{"mask_prob": 0.08, "head_dim": 64, "fused_qkv": false, "dropout": 0.1, "kernel_size": 15, "residual_init": "none", "optimizer": "adamw", "beta1": 0.9, "eps": 1e-06, "max_steps": 8400, "lr_schedule": "wsd", "warmup_steps": 420}
Rows from block 3 of a small self-supervised audio encoder (BEST-RQ), named by matrix and row number. Rows with one number belong to one neuron. Each number is 200 + 20 x the weight over its row's rms, rounded and kept within 0 to 999. All counts start at 0.
After each neuron's rows are labels from the 100 clips, of 14976, where the neuron reaches its highest value: "lies over" is the class under the peak; "responds to" is what is common among them. Only what is clearly more common there than usual is listed. The data: songs of 200 made-up bird species, synthesised, often over outdoor noise. In brackets: how many of the 100.
# fc1: second MLP up (model.blocks.3.mlp.fc1.weight, 576x192), inputs 96-191
# fc2: second MLP down (model.blocks.3.mlp.fc2.weight, 192x576, transposed), outputs 96-191

fc1.568,176,212,185,219,199,200,142,175,178,187,170,172,193,225,205,178,189,214,200,226,183,214,163,204,196,225,195,205,180,177,189,193,176,227,206,188,214,176,178,189,200,184,169,205,206,236,225,240,207,222,187,189,178,193,213,196,176,209,174,183,205,217,154,213,207,225,209,230,182,235,200,196,198,158,166,223,188,195,210,188,201,175,195,187,201,200,159,213,183,200,238,194,193,192,231,189
fc2.568,202,195,213,175,220,233,231,212,175,191,218,196,203,187,211,196,198,185,216,179,209,199,213,186,218,175,215,195,181,227,197,239,209,206,218,190,210,196,245,206,196,201,196,190,194,181,197,216,205,179,219,209,186,222,193,218,215,182,225,217,206,149,248,176,175,199,161,165,212,156,196,218,185,260,215,198,225,175,205,220,161,204,237,229,203,184,184,209,191,199,221,203,158,198,196,184
lies over: upsweep (52)
responds to: pitch: middle (82); upsweep (65); first syllable: upsweep (58)

fc1.57,222,212,231,190,183,178,177,162,216,178,231,222,205,206,230,176,162,189,224,223,153,211,189,206,192,223,189,210,233,196,194,185,176,205,172,179,212,187,175,194,177,210,191,175,188,208,224,200,182,183,189,210,205,197,214,236,222,217,178,209,176,229,202,217,191,210,182,214,186,233,205,234,205,181,153,190,197,188,215,206,185,188,203,224,196,221,218,201,202,209,207,168,203,202,194,209
fc2.57,158,194,198,213,234,219,213,213,198,187,211,220,189,219,219,193,207,208,179,174,227,188,216,204,208,212,268,213,216,223,219,194,207,182,237,234,210,179,203,206,165,197,186,179,229,207,207,206,153,200,230,209,193,208,201,225,203,160,223,230,174,145,200,194,193,233,183,202,182,216,184,234,210,210,191,190,211,188,205,217,226,198,201,186,208,204,189,184,201,219,189,227,186,280,204,205
lies over: no call (100)
responds to: quiet level (70)

fc1.5,194,204,208,207,212,195,194,207,161,161,216,193,203,222,224,163,186,197,192,209,162,173,212,212,233,219,199,227,204,196,204,183,187,183,200,160,171,181,179,193,193,236,206,215,218,172,218,200,198,176,199,190,177,152,212,204,235,204,185,165,190,215,169,179,151,186,196,207,193,188,181,187,163,197,173,193,185,162,196,212,220,172,196,214,192,218,191,192,183,202,177,193,184,219,183,188
fc2.5,199,171,193,209,237,205,192,190,188,214,179,212,220,198,210,211,216,230,214,224,184,176,192,222,229,214,180,214,177,223,257,214,228,203,227,182,184,203,189,212,203,248,189,187,215,178,186,228,200,177,184,194,170,196,204,191,202,196,184,184,214,227,173,182,131,192,196,194,198,203,180,194,173,181,223,214,204,193,196,225,220,221,184,211,216,193,159,201,188,230,211,240,177,212,193,194
lies over: no call (100)
responds to: mains hum (85)

fc1.389,222,175,197,203,195,188,180,192,208,205,196,218,212,186,181,212,171,194,205,223,182,182,217,195,234,197,204,210,171,194,226,193,191,189,176,166,193,201,193,161,215,212,191,191,203,219,185,186,205,218,174,194,168,184,168,222,188,219,191,174,190,218,175,168,211,215,149,188,202,186,218,210,187,191,223,196,202,216,227,228,219,160,217,193,198,216,190,202,204,203,215,229,210,210,173,196
fc2.389,205,191,172,234,215,188,187,207,210,165,189,217,192,169,188,203,165,206,193,231,210,210,228,175,152,199,248,211,189,199,192,177,170,241,204,190,179,204,178,170,189,187,191,217,226,206,164,212,200,169,177,185,198,210,203,162,203,189,220,210,186,202,197,179,212,222,249,204,182,194,178,172,182,214,192,221,138,206,207,170,184,198,227,186,189,172,208,176,176,184,175,176,203,172,206,194
lies over: harsh note (33)
responds to: harsh note (49); first syllable: harsh note (48)

fc1.477,185,180,173,173,203,183,197,202,202,248,220,193,225,207,138,207,197,188,200,221,203,204,235,200,204,214,197,186,189,195,208,174,172,186,195,208,189,211,176,195,210,173,225,205,243,198,220,222,179,201,145,221,203,180,207,180,226,187,225,193,195,248,219,191,181,210,228,206,175,163,174,179,168,159,172,234,200,233,207,177,187,221,203,210,170,190,180,184,205,182,216,230,184,205,183,225
fc2.477,226,199,182,217,204,251,224,183,194,189,214,196,206,238,190,201,170,204,189,220,197,206,195,232,230,241,190,212,191,180,183,194,231,223,207,180,199,175,169,216,214,221,165,235,195,206,221,205,159,171,196,210,195,205,199,197,139,182,199,212,204,183,163,207,223,223,218,245,223,202,211,205,190,182,184,202,189,217,209,204,202,178,169,222,228,214,181,212,220,190,212,236,169,220,241,188
lies over: arch (64)
responds to: arch (66); first syllable: arch (60)

fc1.141,233,185,207,192,211,187,190,172,218,175,193,199,224,226,199,193,156,169,206,228,187,170,180,193,215,222,196,202,207,188,195,209,194,199,202,183,212,195,170,190,197,205,227,223,190,192,200,211,177,205,168,238,174,147,210,189,192,204,174,201,210,231,190,221,196,170,179,165,220,195,224,212,185,171,185,193,221,204,191,204,232,196,204,198,210,178,212,156,212,209,188,190,186,193,233,222
fc2.141,229,215,200,190,177,159,161,196,210,205,211,176,216,221,185,201,213,171,185,237,187,180,208,165,205,206,245,176,182,193,227,233,180,171,229,208,218,207,215,177,216,202,214,224,209,194,185,204,183,203,184,190,168,223,204,188,208,198,206,230,204,238,186,261,175,225,175,187,182,197,177,226,186,229,223,196,204,181,198,176,209,211,200,188,211,192,183,199,222,188,184,199,189,215,216,196
lies over: arch (78)
responds to: arch (81); first syllable: arch (78)

fc1.210,219,214,185,195,160,215,229,179,209,181,141,186,194,198,213,195,216,187,192,212,216,191,166,213,204,198,193,174,213,218,208,191,188,211,221,170,197,213,201,206,196,234,195,205,207,214,185,246,193,163,188,173,223,207,190,161,206,209,201,183,184,212,200,199,215,197,185,209,209,222,190,195,176,210,202,211,192,191,191,233,184,216,169,166,238,205,190,222,223,175,246,215,177,198,198,248
fc2.210,193,215,256,247,148,192,189,230,215,180,189,195,201,174,219,192,208,182,238,217,181,254,200,209,208,213,199,192,186,184,218,217,181,208,233,176,186,216,229,207,197,185,194,202,212,199,203,153,213,201,186,177,199,223,183,203,191,187,175,206,206,231,203,216,188,175,179,168,185,215,207,181,211,192,192,203,212,203,217,211,182,217,153,189,163,211,203,186,220,190,214,204,189,190,192,182
lies over: steady whistle (40)
responds to: fast repeats (68); rich in harmonics (67); first syllable: steady whistle (43)

fc1.366,197,216,200,209,248,215,208,201,187,191,219,167,188,177,210,185,198,189,217,229,196,178,186,160,183,239,201,184,247,218,195,203,183,210,136,224,212,180,183,191,225,213,201,204,210,213,171,215,215,190,202,230,211,199,196,175,202,206,177,231,214,214,188,202,208,192,210,180,238,222,189,159,217,194,235,197,198,186,193,225,178,151,192,233,192,189,165,181,198,169,195,192,180,174,201,178
fc2.366,199,217,181,192,170,207,193,165,204,220,193,214,203,215,189,190,206,194,199,198,188,239,215,190,185,164,213,236,181,185,193,210,188,236,234,174,202,238,202,220,193,191,195,179,186,206,211,208,168,164,190,195,195,223,189,193,231,188,216,216,177,177,220,214,157,221,164,199,159,229,219,216,207,229,171,192,216,220,185,156,192,207,219,182,200,188,178,211,171,209,197,194,223,208,193,205
lies over: downsweep (34)
responds to: downsweep (72); first syllable: downsweep (58); arch (40)

fc1.378,187,216,217,217,197,185,183,228,184,204,231,208,197,143,193,210,221,175,197,194,229,208,232,194,195,199,185,207,162,209,204,216,191,187,191,159,235,169,207,194,230,185,220,229,227,197,171,248,183,216,212,199,201,198,208,155,210,203,187,162,219,211,163,217,161,227,192,240,171,259,177,210,192,208,192,204,192,211,192,199,243,190,228,204,212,195,180,178,210,208,197,219,181,193,186,193
fc2.378,215,201,208,214,187,207,199,221,220,223,174,224,206,187,206,204,187,196,258,210,215,210,182,212,180,186,207,215,176,180,231,211,205,187,247,203,213,207,212,202,220,203,197,197,232,182,225,189,209,166,219,206,206,216,196,186,176,214,221,186,221,189,195,224,204,222,208,207,181,207,202,193,205,152,218,164,236,181,249,199,217,194,192,173,225,174,228,203,196,215,212,193,173,204,197,175
lies over: buzz (26)
responds to: high song (50); first syllable: buzz (32)

fc1.451,219,180,164,199,225,209,170,202,178,166,202,195,201,222,175,211,194,181,203,192,213,180,197,223,201,180,211,216,257,205,183,186,148,157,153,189,182,215,185,184,211,213,210,208,203,190,190,238,200,205,204,174,163,188,159,170,203,215,166,163,191,227,200,176,202,184,166,190,167,230,194,202,163,168,207,186,203,183,178,221,219,200,208,196,208,204,157,210,186,210,200,178,227,209,176,214
fc2.451,201,211,194,162,186,211,231,187,190,207,195,192,183,187,225,213,197,194,210,200,198,199,195,211,218,178,297,241,201,202,228,191,209,210,186,153,199,171,198,200,173,202,196,169,217,195,213,184,189,186,218,211,230,160,185,197,187,176,256,196,189,189,193,170,188,217,201,190,201,179,178,163,215,220,186,184,194,200,235,180,172,191,172,200,179,186,223,200,166,213,219,204,176,180,218,179
lies over: no call (99)
responds to: low song (69)

fc1.476,224,205,233,205,172,152,202,194,216,203,194,204,201,217,212,199,192,191,232,252,168,177,207,225,212,186,204,192,219,208,199,208,216,181,208,179,221,192,228,206,185,222,189,195,220,205,211,175,200,183,191,212,199,186,198,248,192,212,199,214,184,216,191,184,197,218,189,244,199,217,197,185,210,197,188,204,199,188,218,206,212,197,228,222,196,211,203,227,201,203,204,206,205,199,194,175
fc2.476,206,182,165,198,202,232,210,217,206,222,217,184,210,168,210,194,207,178,158,185,191,226,209,186,175,224,222,178,146,206,216,207,170,209,198,238,187,209,190,201,204,205,198,205,192,206,196,223,199,234,220,201,255,209,204,186,238,166,250,191,194,185,203,199,184,213,255,166,204,203,199,198,227,179,217,192,199,182,197,157,195,224,227,208,223,186,191,178,177,198,217,192,214,184,214,215
lies over: harsh note (31); steady whistle (26)
responds to: high song (63); warble (38); first syllable: harsh note (31)

fc1.305,195,180,188,192,165,162,166,172,174,214,208,170,212,218,234,199,219,214,210,258,184,197,188,261,181,183,199,244,215,219,226,216,217,177,211,196,213,181,210,210,188,224,183,199,238,204,213,191,201,176,218,194,186,185,188,212,220,153,182,216,201,174,184,179,188,204,181,223,175,209,196,157,222,219,229,193,200,189,205,184,214,164,206,185,228,203,188,214,183,203,192,216,176,224,181,172
fc2.305,174,220,182,224,209,252,209,223,182,200,197,184,209,191,158,201,181,188,167,167,186,209,203,174,233,213,241,154,189,207,169,163,176,171,171,234,197,216,183,167,223,193,194,218,169,203,199,231,182,224,179,201,245,210,205,216,233,200,215,215,195,174,214,214,210,219,243,164,191,206,209,236,153,185,188,209,214,188,196,218,193,203,207,221,216,181,184,213,214,204,192,184,237,215,179,209
lies over: buzz (36); steady whistle (34)
responds to: first syllable: steady whistle (44); buzz (41)

fc1.566,188,176,198,211,183,184,162,191,152,199,194,205,211,180,194,168,172,199,206,213,149,169,202,225,230,224,192,218,206,204,217,213,180,180,199,154,175,157,198,174,182,231,180,181,184,195,195,199,212,175,182,181,157,163,214,207,218,218,189,195,200,212,160,150,162,167,174,194,202,180,170,188,173,183,180,178,192,198,197,222,210,175,190,218,196,188,190,199,215,196,197,195,157,207,176,202
fc2.566,198,174,244,197,212,199,186,204,180,204,198,207,220,208,204,199,167,215,218,211,162,181,184,208,213,216,169,220,228,192,228,217,205,165,190,157,187,177,209,202,191,216,172,188,221,197,204,205,173,169,181,209,180,178,205,208,210,190,170,192,190,201,188,172,138,186,185,203,205,190,158,189,175,177,183,195,189,191,212,240,216,209,195,230,244,215,199,228,195,232,206,194,147,230,184,214
lies over: no call (100)
responds to: mains hum (82)

fc1.405,184,177,205,193,222,200,200,163,172,214,206,215,181,214,172,205,207,201,190,209,198,176,181,190,184,192,209,198,212,186,204,204,202,203,188,220,191,188,159,197,219,242,191,208,201,228,185,242,172,182,191,213,195,174,201,195,211,217,199,176,177,175,192,181,195,234,218,207,198,203,196,201,167,180,165,198,196,183,180,171,240,204,254,205,225,174,196,190,165,197,181,162,173,211,210,196
fc2.405,216,188,178,204,159,207,177,220,199,198,194,170,203,172,204,187,228,232,215,183,194,160,176,165,220,203,236,225,196,211,260,238,222,175,200,190,205,212,153,222,169,145,223,195,210,183,178,191,220,221,226,189,205,181,201,188,164,193,232,217,194,210,193,204,187,174,179,206,221,231,212,194,187,204,221,182,191,217,207,210,189,220,182,187,181,202,187,203,228,179,153,231,208,222,187,208
lies over: no call (96)
responds to: dip (37); first syllable: dip (25)

fc1.547,160,179,208,184,225,180,244,153,191,216,199,203,186,218,177,182,224,216,174,204,185,164,238,178,214,218,195,204,202,214,190,202,180,184,225,181,179,190,205,191,225,232,197,223,196,134,195,197,199,210,205,193,203,188,263,154,209,202,198,190,219,202,201,197,170,177,214,210,195,197,147,194,166,181,219,215,200,193,200,211,208,180,202,162,197,188,199,208,207,203,190,192,194,218,203,174
fc2.547,234,169,157,188,203,180,207,202,203,202,187,239,186,207,193,207,201,193,217,221,195,227,210,195,185,183,218,167,150,176,233,179,205,215,211,207,216,210,176,199,219,171,196,216,225,217,168,222,199,193,200,205,203,172,220,209,221,206,233,237,203,172,212,201,206,206,188,214,172,232,220,239,185,215,239,199,175,171,226,220,212,189,217,225,174,231,175,211,202,191,248,193,212,178,204,186
lies over: arch (50)
responds to: low song (82); first syllable: arch (48)

fc1.207,184,197,197,211,174,201,199,202,205,186,192,175,207,197,217,167,194,167,178,198,193,190,186,200,174,178,193,204,204,175,225,164,213,229,264,181,234,215,246,230,178,175,229,221,206,171,203,185,194,164,191,217,217,167,193,216,189,209,177,160,204,191,175,193,184,202,195,199,170,164,218,227,181,196,198,216,252,181,215,181,207,169,187,201,205,210,208,209,163,208,185,205,199,191,175,205
fc2.207,199,216,215,202,224,238,198,199,161,188,204,209,198,187,180,219,204,229,182,191,171,186,200,210,235,191,189,204,217,224,209,219,203,133,172,245,203,189,197,182,202,227,195,203,185,222,220,217,215,210,175,194,169,181,208,185,211,213,210,213,215,214,210,186,174,225,160,188,222,217,179,196,230,198,219,175,160,201,218,234,197,212,204,211,191,195,226,222,219,195,178,196,224,227,204,193
lies over: upsweep (29)
responds to: upsweep (50); first syllable: upsweep (42)

fc1.119,169,170,232,231,197,232,209,199,176,191,191,182,193,243,151,173,206,213,183,185,203,181,221,198,220,211,212,189,219,239,210,195,190,208,208,195,183,178,177,201,186,221,222,156,235,196,222,188,197,189,200,228,156,196,195,223,235,178,185,210,209,217,195,192,185,188,190,191,185,200,182,221,179,188,217,193,234,190,223,223,207,191,231,187,220,188,157,210,175,221,189,186,184,238,189,247
fc2.119,205,207,162,205,188,214,214,196,213,222,214,211,194,192,187,176,171,152,173,200,177,225,173,197,207,203,232,219,207,185,160,168,208,200,191,192,198,179,204,226,196,223,181,204,204,199,185,150,195,187,181,196,209,214,208,214,146,195,205,217,212,225,205,220,258,203,186,193,175,210,190,163,239,194,196,182,180,197,199,189,179,198,146,227,199,154,229,184,196,201,194,198,171,193,209,153
lies over: downsweep (41)
responds to: downsweep (56); first syllable: downsweep (48); thin (high-pass) (29)

fc1.295,168,195,181,235,194,212,195,221,189,189,185,174,192,190,208,173,184,171,221,211,180,182,220,185,184,203,213,192,182,219,223,199,210,160,177,160,236,213,184,210,213,205,183,203,162,203,193,188,184,176,191,188,188,159,209,175,228,253,167,161,200,207,188,199,188,189,214,216,211,160,194,186,187,209,190,178,243,216,185,242,174,192,205,216,183,205,200,198,206,199,178,194,166,183,174,219
fc2.295,174,202,171,162,208,191,205,208,202,184,212,234,222,237,189,191,184,198,210,184,215,197,233,193,209,159,211,211,168,201,180,219,206,223,254,248,189,191,221,217,200,160,206,209,186,223,203,217,205,214,194,207,210,217,188,208,198,168,217,246,208,200,207,225,196,207,177,200,202,187,192,195,243,155,191,173,219,204,202,187,198,201,167,177,179,199,221,216,177,208,185,226,218,161,204,178
lies over: upsweep (34)
responds to: fast repeats (57); high song (57)

fc1.571,191,201,194,182,160,187,174,230,173,195,180,174,202,211,208,207,213,193,186,209,195,158,158,222,239,198,204,213,222,177,209,213,180,162,204,193,201,181,215,198,179,221,209,204,224,203,212,196,187,205,156,197,195,164,197,199,217,215,200,191,198,213,189,150,163,183,168,219,182,155,170,162,195,201,191,226,183,206,220,214,225,203,185,180,187,211,226,228,200,189,175,207,149,207,179,220
fc2.571,185,182,194,177,188,183,203,227,195,191,186,176,207,184,176,226,216,192,203,212,202,169,176,185,250,192,211,190,207,163,217,187,189,188,220,163,200,196,208,190,185,203,228,184,218,200,210,155,196,231,175,202,213,172,184,215,166,192,222,222,199,224,217,178,184,160,168,258,219,220,192,162,199,237,179,200,219,190,209,224,217,202,158,172,166,221,216,200,198,196,185,219,168,194,162,164
lies over: no call (100)
responds to: mains hum (45)

fc1.401,191,199,191,196,219,186,232,224,238,228,192,245,192,177,171,211,200,187,157,184,224,164,216,180,193,221,178,191,189,220,208,179,173,226,206,201,212,199,205,151,248,201,211,183,183,193,199,187,189,236,188,184,188,194,199,178,205,235,218,193,215,187,185,198,205,174,187,218,206,172,197,186,184,155,203,245,188,232,187,212,199,197,209,215,201,214,204,172,208,181,200,209,197,200,194,207
fc2.401,163,211,204,202,181,224,203,162,208,187,199,206,188,238,222,234,184,227,186,222,234,209,208,205,174,190,249,185,204,205,171,192,212,154,197,201,215,178,208,213,181,235,177,198,192,215,209,201,177,195,230,190,230,211,189,229,190,167,202,222,194,152,209,198,191,251,229,214,197,232,190,219,207,211,203,187,195,178,232,214,233,178,193,179,211,186,170,238,178,218,220,207,177,217,195,172
lies over: arch (43)
responds to: low song (84); arch (49); first syllable: arch (41)

fc1.103,240,192,220,177,198,203,231,226,191,204,187,180,180,173,182,178,197,195,204,192,196,203,227,213,202,219,198,175,227,218,227,181,197,181,188,191,216,230,204,187,189,216,223,205,190,202,231,210,164,192,189,203,203,168,218,191,202,209,192,195,218,224,221,201,184,230,196,176,188,202,183,214,165,156,181,193,204,221,188,198,216,199,217,210,198,164,202,200,245,189,217,211,165,201,213,200
fc2.103,214,192,183,202,192,185,213,230,192,194,197,222,196,154,198,213,200,208,218,161,177,199,204,187,201,205,243,180,196,162,213,204,207,190,170,199,212,193,182,194,209,195,197,203,194,197,201,176,229,166,188,192,186,249,204,204,215,193,200,215,200,194,224,195,196,237,176,228,166,212,172,230,185,185,173,164,213,166,201,221,194,231,203,191,185,217,178,183,226,156,169,209,221,204,201,188
lies over: arch (53)
responds to: arch (64); first syllable: arch (52)

fc1.220,201,197,199,227,185,173,219,218,202,201,198,194,183,196,188,180,180,177,210,229,171,228,205,204,221,228,207,162,204,194,225,189,183,192,206,166,196,207,206,197,203,176,194,199,185,179,195,178,183,211,154,208,179,197,200,169,231,176,190,217,197,250,187,215,191,174,157,197,164,182,160,217,177,179,194,212,210,206,171,188,191,143,182,195,158,185,189,201,206,223,202,191,192,180,179,204
fc2.220,177,184,178,186,207,223,167,194,173,192,206,205,183,202,202,197,197,190,179,204,205,209,191,231,192,196,238,245,185,193,185,194,234,204,202,190,193,159,174,228,178,233,197,202,175,186,217,205,199,199,242,171,204,208,217,212,170,161,206,208,191,200,163,172,203,229,264,242,214,206,225,189,212,215,173,173,176,173,197,217,204,196,225,217,201,203,162,182,188,202,213,186,190,191,202,182
lies over: downsweep (37)
responds to: first syllable: downsweep (36)

fc1.174,223,188,236,200,179,203,238,226,215,185,201,144,214,202,180,171,201,213,192,182,189,179,184,188,207,205,198,185,215,176,216,195,207,224,211,173,176,219,215,221,212,182,174,209,163,191,202,217,211,206,185,249,206,194,202,213,190,208,166,197,206,217,214,187,181,219,193,161,232,169,193,196,181,189,175,196,203,201,199,243,171,223,196,219,201,191,172,184,213,209,220,202,200,183,200,190
fc2.174,206,191,200,200,215,184,199,204,186,187,168,201,223,183,170,184,194,210,168,201,189,223,204,201,205,212,218,231,202,216,190,195,203,225,202,212,209,185,237,239,182,192,192,179,168,218,207,189,178,176,253,209,167,206,220,239,219,193,186,193,203,178,200,193,172,201,220,200,231,168,191,180,214,194,215,158,224,204,194,235,179,209,197,182,259,221,155,185,208,215,220,205,214,222,205,182
lies over: downsweep (77)
responds to: downsweep (80); arch (44); first syllable: downsweep (41)

fc1.133,227,179,183,187,196,195,196,223,186,187,161,187,214,174,165,180,232,188,216,228,195,192,201,180,210,226,181,241,214,204,246,195,203,215,201,199,201,221,164,228,167,188,202,226,233,212,200,195,194,177,207,222,181,153,232,202,199,195,200,199,185,228,231,209,190,201,174,185,194,185,175,169,188,169,206,221,206,245,179,174,186,185,181,170,233,205,190,188,191,208,226,226,148,206,232,230
fc2.133,210,194,174,188,192,204,195,205,229,176,208,200,217,186,187,189,211,194,198,211,176,192,191,176,221,194,218,201,176,180,172,228,181,189,201,224,200,187,192,176,229,188,213,183,198,186,175,179,178,192,211,204,192,222,184,204,225,222,189,185,206,154,234,176,202,199,194,212,224,189,222,189,218,200,188,213,259,197,218,189,157,168,223,181,202,158,225,207,243,154,210,171,232,218,199,192
lies over: steady whistle (40); buzz (25)
responds to: buzz (53); steady whistle (51)

fc1.229,198,188,195,188,161,182,220,190,212,193,209,188,206,190,183,210,202,194,211,240,197,191,226,192,212,156,200,177,224,237,216,204,204,180,195,178,198,202,199,154,236,197,215,176,189,191,174,201,222,192,194,205,176,177,194,160,208,179,181,205,201,195,221,157,203,175,169,213,188,165,150,176,171,184,219,236,206,202,205,175,209,178,215,210,179,181,171,226,181,210,196,180,215,216,208,209
fc2.229,183,216,200,203,223,240,201,213,194,192,195,210,176,196,204,214,178,207,144,175,205,214,224,187,194,192,217,193,145,175,194,173,192,234,217,224,208,195,237,210,182,206,225,201,188,200,212,182,184,183,206,189,209,228,213,223,183,163,171,197,198,194,234,218,180,236,229,216,229,211,223,204,200,245,205,205,229,195,201,260,182,207,207,178,210,237,215,176,199,206,187,207,213,213,216,176
lies over: upsweep (49)
responds to: low song (73); upsweep (50)

fc1.505,228,201,211,211,173,190,190,197,199,165,179,208,193,194,215,199,201,209,185,215,193,175,202,182,235,210,135,192,178,212,211,220,247,231,212,216,218,201,227,161,204,184,220,199,161,197,165,200,218,200,180,208,161,221,225,184,211,193,179,211,207,190,181,211,197,185,177,199,187,165,202,251,189,194,178,204,221,196,214,217,171,187,199,196,206,195,202,225,231,144,172,230,202,197,213,225
fc2.505,158,185,191,196,206,225,203,189,183,224,203,173,213,182,206,199,189,236,208,202,219,175,207,181,222,184,225,188,204,210,219,169,198,168,203,167,183,187,157,209,186,192,203,208,206,201,206,215,200,212,222,202,236,186,167,202,186,189,248,212,191,212,210,195,218,207,235,190,202,216,190,190,207,206,209,190,180,199,182,224,254,183,178,180,178,188,209,185,190,194,196,185,174,241,177,183
lies over: arch (44); downsweep (29)
responds to: arch (51); first syllable: arch (40); crickets (35)

fc1.546,196,144,208,190,216,168,200,176,193,183,198,201,172,204,194,185,212,228,172,210,194,199,225,196,203,211,199,205,177,227,222,194,181,215,161,181,194,186,226,164,223,221,183,202,174,183,208,173,164,198,180,229,191,168,196,182,188,207,177,184,212,213,196,174,215,176,182,194,224,205,177,161,210,212,209,177,218,185,176,219,174,171,208,174,188,224,217,211,161,229,165,219,211,191,166,224
fc2.546,236,211,173,221,186,189,212,208,235,224,196,199,204,198,203,144,203,158,224,231,176,219,204,182,189,173,220,173,198,167,182,210,210,236,237,209,185,190,193,206,209,198,205,197,244,207,158,176,235,229,211,187,201,201,203,194,193,202,222,228,215,216,208,227,204,226,168,185,179,212,200,223,196,219,202,210,212,182,196,171,233,223,202,201,197,178,211,209,168,182,210,224,201,192,228,191
lies over: harsh note (30)
responds to: low song (86); first syllable: harsh note (30)

fc1.153,194,156,223,212,201,179,196,191,209,232,180,226,192,185,183,204,218,194,169,212,196,201,238,190,181,239,194,239,156,177,231,210,177,217,189,198,198,207,220,202,229,245,164,196,225,203,205,184,207,198,197,193,192,164,219,201,242,188,221,177,220,191,195,200,179,189,198,196,196,178,191,176,227,198,227,205,188,172,200,180,192,214,196,181,203,184,169,224,173,236,218,180,166,150,195,176
fc2.153,203,232,194,208,208,198,210,195,182,165,181,179,221,195,193,238,224,232,237,200,201,179,175,226,202,143,217,166,227,214,201,178,199,210,210,212,202,214,185,202,209,182,216,193,207,191,193,216,190,187,188,189,206,219,215,225,182,208,227,206,229,189,222,239,249,189,174,184,210,252,236,197,203,205,225,185,180,201,187,189,209,203,210,207,212,175,200,203,209,188,170,194,243,249,159,175
lies over: buzz (31); steady whistle (26)
responds to: click (35); first syllable: buzz (34); text has "noise" (34)

fc1.197,193,226,232,240,183,192,227,199,190,184,197,174,174,172,194,194,187,169,157,198,196,219,230,160,216,212,149,228,159,194,206,163,168,220,187,191,189,224,200,183,211,237,176,227,171,220,178,172,224,212,195,157,194,211,199,219,242,228,186,183,233,221,188,181,193,179,185,181,199,200,206,196,174,188,190,208,191,205,190,201,213,184,202,212,191,174,208,206,221,180,198,238,208,204,179,176
fc2.197,181,208,190,189,169,204,206,181,184,180,201,175,197,217,231,192,181,211,200,211,194,201,172,179,156,171,231,192,216,188,177,181,197,165,207,230,215,174,216,225,214,206,175,194,211,209,193,203,167,164,214,225,188,203,198,213,193,120,216,219,186,186,221,191,209,188,201,209,207,211,205,221,206,240,198,187,190,203,208,202,247,191,239,201,222,192,208,191,207,181,211,186,208,204,206,166
lies over: harsh note (36)
responds to: rich in harmonics (75); first syllable: harsh note (39); first syllable: arch (28)

fc1.136,204,163,212,236,189,175,209,207,194,230,222,187,223,218,198,203,186,230,221,215,200,205,201,198,226,216,190,176,193,225,180,173,143,167,221,188,191,230,187,190,224,196,172,198,214,190,184,188,217,221,202,208,179,197,200,230,196,203,184,206,241,207,182,214,225,213,175,212,179,197,181,203,189,195,203,214,224,196,216,202,199,205,201,186,203,203,171,228,171,225,205,223,194,212,174,213
fc2.136,183,214,215,203,173,219,169,206,205,158,209,181,196,170,206,204,177,201,202,187,216,218,179,218,173,233,203,175,223,217,211,213,189,165,192,232,199,187,201,224,194,179,209,223,197,182,219,205,203,159,198,200,231,227,172,191,232,178,227,234,209,179,203,196,207,192,227,184,191,218,188,186,231,210,184,172,195,194,235,167,190,196,232,200,236,196,242,213,171,201,185,179,187,233,186,221
lies over: buzz (31)
responds to: buzz (36); first syllable: buzz (31)